Rows from block 7 of the image encoder of a small contrastive image-text model, named by matrix and row number. Rows with one number belong to one channel. Each number is 128 + 24 x the weight over its row's rms, rounded and kept within 0 to 255. All counts start at 0. Numbers have three digits each. After the name is the row's rms in percent of the matrix's.
After each channel's rows are labels from the 100 images, of 14848, where the channel reaches its highest value: "patch colour" is the nearest of a few named colours to the mean colour under the peak. Only what is clearly more common there than usual is listed. The data: rendered solids tumbling over patterned floors.
# c3: 3x3 conv (encoder.blocks.7.c3.weight, 128x128x3x3, each kernel summed), inputs 0-127
# c1: pointwise conv (encoder.blocks.7.c1.weight, 128x128x1x1), inputs 0-127

c3.81 118:151099126119151116112128162103098120153120130109091116088115118125150123121100121164134121143092135114138141089135111152144144159127138137094113135134119098119169098129132125130114131096145137143103133102111121108131119113119059143110127139112000104138136109143187100129115136139145154127129115126124133176144127104145108130098099145163115082114123136184113103111138124157126147130135
c1.81 097:128118128098145125160128145128142096156128196121088191128111128153128108089118132135161153109110100138133184173128105142128180128185099128146110155126171154117117132127128128128184128116128137137068128149118128106128128122128137128128128128156111156128160157128099084128125160110135134132169104110128107149128082137128128147128141099144155146128086101157128162128084128128185105162128
patch colour: blue

c3.119 090:139133118149123120156157094143133117138132119175117104098156140137105127110121122107120134090089126139193098128138163132114124152105115124117098128120113127116073138137154135112131097144095128146149133136191135130097119153126087198143103124118161127164129125141122127094166162112104126138124109094102153172120113108150102132117116130139128118132108095128127031089139121143114091163143
c1.119 095:087128128129064123131128128131128128102138158136122126127139128103128117133156132128128115079081128133165129128130165128128128131134121128126096101080087128103128152101110066128120128118131156131128161138200118128150114170098128174111128123135110119154136116096087113139135093128122140145082077128077129128078156077128128120099110144099128152128128128140047117076128131128120128145128
patch colour: pink

c3.68 085:121113126081108151132117153116111117091160188143118113130122100125151133156137147108142114146137148134067194136119122128085124149155133119137118132135149146134066128129112132119130103129127129098152117143121152147125107159114104143106129135154162134072119162134071125143131152120145147096116126146120159142154119143144128092121180100131134141115098070122111123169135131080146055121103
c1.68 077:102142094078128142128108120084103128113106128160128128157114093114113133121136128048128128137153134111044190128114104128128128128137172095133109156128175128140076101102095128128128128128129127076152111128139128112132068128132128128128119127146175114099122128128128102155116155128128087128128128128109138127145128175114108079128128120128145125128110128128084128145095128107118085094085
patch colour: green

c3.19 117:121151155134135107125138083129136131148097070141141142134081144137130117124138149107129113129154136134125160165136128087098151106118145124115135117073104128131140129144118136111121093146154141070064117128075144128166129087134143135162117117095165119128134148136075134134109126115083120128148139057152111101080129138088171147133150061142115155104133128129112117138133155146120128120123
c1.19 113:128128105124141141143139128154155128099110128128129124128143183128090117102128177112128128125133157128140128128128128103134078105128132128128128122063128144134128128141123141097128128179152141128128128137095191123174151091155156084180128128078176128150119163139071128128122101128085139128127132044114099096115108136077151145128128065128130141139128123128128139148114103146141130128128
patch colour: brown

c3.56 097:131115123128156116129145076147113149114108000146140114145068105113062119100138114125148156120104097101108095130136145087130124122132145130122138128128115114120110123125071113127113132097116097138142096122151107111092130115107108108083129104120106119129130108115151142099122128125134176148109148119139126111121100132117115159172107130107137118130139157109128123101128120115111177131120
c1.56 084:145113162101124128129129098128128106135116043131153128128128085143067128147127120160147128128128128133157128120161148128109128119130112122170158070148103128145130143102128101142118128128128137153133128116128125128116093134128137118092128128128128100107128133175129128078128099131089128141152127060128094145128127137128103206128128129157133128101094168059117128085128084128137169167128
patch colour: brown

c3.123 069:132123118117150123145105106121115124114135142092145073079085112147101149099109146148140102109153106126096130104097082129137140132158161135123120174120141149116212086127105105094117117111149161145127112119133128124141153093125105164089136132131116158118124133136118179153122141126111095127131144121151155118133142133154182074120112134128140128148110136179108116118132145078129141063156
c1.123 069:148087139153115112128152132128115143102128103128089123158128139128128144080130070128123128124128128191198128121126147144133128087077112128048128074128103080121181142121125115093109146140128128122123152106172128128133157128123112145119128128088125135128114128137095180128118127122128159115110139100138136148128128128114125128158077057157121167128128128128114128140130167149128128153152
patch colour: brown

c3.60 091:117095125146132162145118122138135112133125123081148163142140120135118088108136118128108116151161111139158107139136111127113088110126115132151119138109137133142090106162158107130101055141126106129120107160124179119092069119113141126104122125118091107122122132102096153133083099104154135137109125131100109105118088139130086125099100096181152183129116120142111130112075104179075136156111
c1.60 107:128111141128154129128128131139127181140128132141154155094128109159120116160132128167165128128128115143128115149080183128128135128128128128128133165123146144134049128128128083130128134128179102128128147128124153136161109128147128188146128127188128115177094128125115128156142128115128128166139120128140060121164170119095130128087128052136128141128128136128128158139184128081117129129101
patch colour: purple

c3.109 096:137135151165085111097133117114112113118147148124093148112085098097097135104139123114131143142141089124142155124142111142072105073119123134098113109118146097099116135111139127106071141110111095132109126134108120111143085103116109157134101082115148087114111118099115105104122088133102157128130105136090100149103067126135142117137065127137126150093090118161117120135123061127113101134156
c1.109 111:131134128155169136170166084121164128172128181147128128132128128159109128121128128128177155128159156150128183128133105172142074184155139121103168146128128149128127131128151128128132117128137140128077140145113165159128162128161136128128142153128128128150178196160108128166128128128094128147126075148128103128128142157128128128099129128128169116168079119128153160136151133132128133143163
patch colour: brown

c3.80 080:124119131068102151108137160150125119114145188117130135113121123135229120146138127155135146168092135150154091134122173149147135129130146120120105104137153102118129141124132165124127138089144105136103133130092129100084110130130100136126122113041140114108114157118119133077132135133150136141112104138117136115124082120128092123113123118134108092132157058110125117134131134122111084138111
c1.80 088:128155128128128130069161153128092139128123147148128136156128107128129103162105145131139128128128121114139130122160142111110126114118152128169083147128128132128099142150143121164132120128125162128134144124159175051168088150116138145106121152147120134112098168143096093154119146118150134120099099153075128111138162114123109146140128093129074104143148041148111108098114128154115063128128
patch colour: green

c3.120 067:117100154111170080136146116125102160156143152107114129129110145121137138124103115118101129113128059085138133126145120103094127124122120124131129131073115118087151146101138155127147144086115131106164153129125132136166093148116125146098132140136126148124139078126116132151127130104143129159155127134137119115097132083154092127112144151160133137141096135175107136017140118162113156135174
c1.120 066:138119128123079167109128128099095125096128168096052173128128175128147128128106123128128128128128150089128128128150100218150046109128126147107158128128156128128102128125099168114103145161103131115123167136119146111163147145158137127164120109128128163128128106158095128134150150129129113128101098128128128128168158152128142092109151128129152128128095166128104128160128128157138152122112
patch colour: black

c3.101 100:122114130105119134103117110116135145150135172146139160140172141127189119096134121139137167144137086154132145124149161151084117123133118131127116152146172135137123123131141147117150132140137076142095100119059137121128131082112101120142163180145140138118122155126126131129105125112112120077136091116135129005127121138114116158082155126109139135126131143117128133119099126115101117144109
c1.101 105:128128120142128128128080102103117146118112090128110128128205128099134125155128095099121136114128103116128123128128128128145073099054128116137134116125110069117128145107128093128132128151128156128155128128196110099128128179144084128138124104119128145128128084104128101128152154160116171128128128125128194128128139130128070118148125128136128127128110090184135083128128115128095094089106
patch colour: green

c3.28 104:119119059130090137137122088107132126101119125123131149144128138112072110101135127084104119150160102070107146135105137144052106083136133101124149133120111130128091143138126114109131125088116134125107132122143119126125115158120093096096138115122111129115119126115130122105117134126120061118127107122142123121119072137085065129135093114073148159138118133085126135151140143112120110112066
c1.28 078:109111053142088135173115053136128135128150160128163128138144109128083128117143159103118147180128128097084183054119128141106137145128112143126128117158135128151128111128112128139152113124127127132124125102109144120140125124156116108128140074128187122139146128128123155128111154128153128149142144128128128128117128141128106131128054075073153146128128128128121144112155124165128128128080
patch colour: pink

c3.63 099:137112126139101139103099122117095109095116067134119133134170100122124097099124117131121131133081073115118122125082090111083067070110117109102121120117111102121124113093117129110130121102098103124165115117172137103130084150130103136138113085139110084088123090102116123074144120134091096088119119117100134164139069118084112126119133117123118109114113114127111114124125118142109113130134
c1.63 138:159159128128160128173140107128163145159166101150128139128144123179134149139128145148152117145128173115128135146128145142127139145128150153128154156146128153154121147128169128128157165133157147122139126153200128163148157181155128128129154128149120132147127128140136150139166149128140126128149106156128128150118177188121155128174128128148160141128141131137128128128172156126230171118128
patch colour: green

c3.71 111:131121112164138127130127116152129138164121063155137097147130115149092136184167142130130150123158138139131099126152131030137115146153130130108138121174131139164106099117140107150148115124135117134145112132105092147086137154145089190118128137083111129127132133175119150143127137113123153153125139129152091150128130132132135119124130131137136076120152110126151142057143131061137115121134
c1.71 102:128148083150128122128153088128120113179161090131137081128114129177074146157171108142129163097128113128128059128138105128118094128128079114128142091173128129179103128128157074153128082128128085131153112133128116136090127165117128165107125128106083115145093124128095146128110134091163137177092149128128128152128128128154102128102142128128108096128128128128146132128118141093128128128138
patch colour: grey

c3.3 100:143139143063116152144149100132129161096163134136164169111171156178141122086129147136127129120079150141115092111113109079129122152153157160130125200124127138144111138160129165155134114113155119136137154146126108121108138105164109101132140121101141161116148129110167136118117158129106131095141142117134137109159166146154168134132098158118164143131163132133157167170182139146137111141116
c1.3 088:128088128128069128135104128105126097128119128108128123128135109116128128111128139046128144082128118128135128098137065075099128118128128125111080128171107128100132128091128128093119083128088127128128119082128128128098128137108046101109106128075107129091111128093159121128095128126148103115128128117128128103119077093128131091128155160128088129107128099134093107128128128134126098151128
patch colour: brown

c3.38 125:127135120138139152168125151149129138122157160174126102121166190119132125133111116151104154125106176147140114178140080171151121136098103136178114112134183129134124123136121189131154152123169089134187173142124116127100157112150156136147136166132144150152133119152143138131154141152141149130129188155111134140146171133133120129170126156141114151136143139154143126147129117148178128121112
c1.38 116:128150128128128102128123111128150117123124130140105128175128142073093092128128128128128128070080128090128128128128100128128128128053128109140143091087122128128097128109103084128125128063093152084128109128200116128064105119110143132130128122128067111128069114158128128128148144159128128128099107128128128122133125128104128105133089134086146128109089123116129128146128128128128110128067
patch colour: brown

c3.76 088:114091130111142123103122173190056115101124103109128138166142101113097150105098120112106108135151166146133145084137102110111149093117131139131105119120139115119107124170142130104124117137171161148120112133137114115103116150092120000147092129145169150143143093112144137117127124116092142111149125133121114100136139131104152128131149113138124144134118099128140102117146108130124098128121
c1.76 084:143130101090122140140142147103112112074155164128128128128185120142108128084128128152128128108140198129099128128075128128152128128151128139104102128090128153154078128159189149128121128148192134144128066117128128135136128128136128128128120188171128123136128137128140133102128128127128087128162076155128149098144128148128136128128128140122128143137128128053151137136192157126149132128124
patch colour: white; pink

c3.8 117:128154130139127138131119017163125106119158059134141130112160145129097136135133131127125113110150151101132155101176129136161150129137129134142100145154091141139135132135131108156125135189137149147085137133172145101131128152178127113149138104086121107141144137133152123111120129135105164147120122124145124148068138137097148203142135138128133111134149157115152125162135130130164150129122
c1.8 108:093128123092124128098099160147048146128119156123146128094128128151146156116150064128128128135083128088128128075117083109128128086128128155127125123121125075088128098128114128128110128128142113135128128091128128101112128071128128128128093105128078141128099091115139127156117128133104094104128128101082094123128143094113086099125166081128111114138138091130115128140098082128102128111103
patch colour: blue

c3.29 084:134133153131163157153111132155130091115121126131113113091143142162152125089088163142123023139152120116090149122093131114130131168142123135154121144109122139098218113159136140090143134170140126135087131147119143126081147123113096122127131144122108134149149165118150143138129139133131087147126136158177122129132128146110180107105122148149134117130133098143141128127126142150082157133142
c1.29 093:165147133128109084103128142109128167116128128141146177113128128118128116149089108136128128147162128146153128129158111080128140107099128103099097124122061081121128128128128128162116128102065128165126174160128128077128111066128111134110120098131128086126128129128128113128093128142142170093106128085160128134057120100128091139064103128128126128128128132140150118085133147124128110128115
patch colour: yellow

c3.96 094:164122156115146170117129153134117167123118102115121116079142115154154109137102119132120118129103134120102103119108107121134169155143147166164123120124119159159180121199130086145140103165164140160139098118102136148127127147164131131103148156146141131162145120110144153150132110155121129094060171132135164141151145135100175121122120133114127110134147110129141125119068129129127107129204
c1.96 104:149128128053119128164091164120124128155138065106181128128111105128153128128102123109155092174154101128128128135128112128114184128126128144128128146060128141128136138131073111128119128128120158119133088125062142104122117076131117085139141128128128128149164128142111138128108128128103100099157114109115142104092107091157106128130131086128137128128153128108128128089164160149098128151170
patch colour: orange

c3.73 106:126116111153138121120128134159105160106112102193141136161157138112136139142138118104107146169154108155146126125137167158117114109130138144108072127173145124129082111137131119138130118142134146161191146117084125124121116061122089158160153133151119134121119080125112146119150145152144151149136095152100141166146113110154068161108130151122135141154112118161132128177122118127120088152081
c1.73 095:128133112095128112137095129158105145089110073128109103157142093101115092128102128093126128128102128087091128167125128128128074077119128128132151133087093162129128134125129128117096135128131172099128131165217084128128128149128160128128128128115121128113128070106093090128134128128130128118131124128099170144117103104128128116187140135128150155134128135128090082144124094128129103076128
patch colour: green

c3.25 109:133127166111140111137126141135134168118141152159143141149124136113119143089026134127142133126142133165134157133111138091123154121152132130103087148117176130099122160139103162143127131125130177119149092139170135131107119125114104154193128104118153133116129148122126147081141111122066120126178146110166135136130100147134152128172148122127150150130112158100159105145172163138102144146147
c1.25 111:097128113144093128097128100129091128107105129184084123128150135103128133098121120128128142071128117137143119128073127121128116050128097143128130128128131078058102128128128141128128102118128128116152153105128145156128114128128119141151063128123112128126128128092152082046128128125143100128113128122107129093133105128128128133128128110122128124138122158086057115142122091118086150126090
patch colour: pink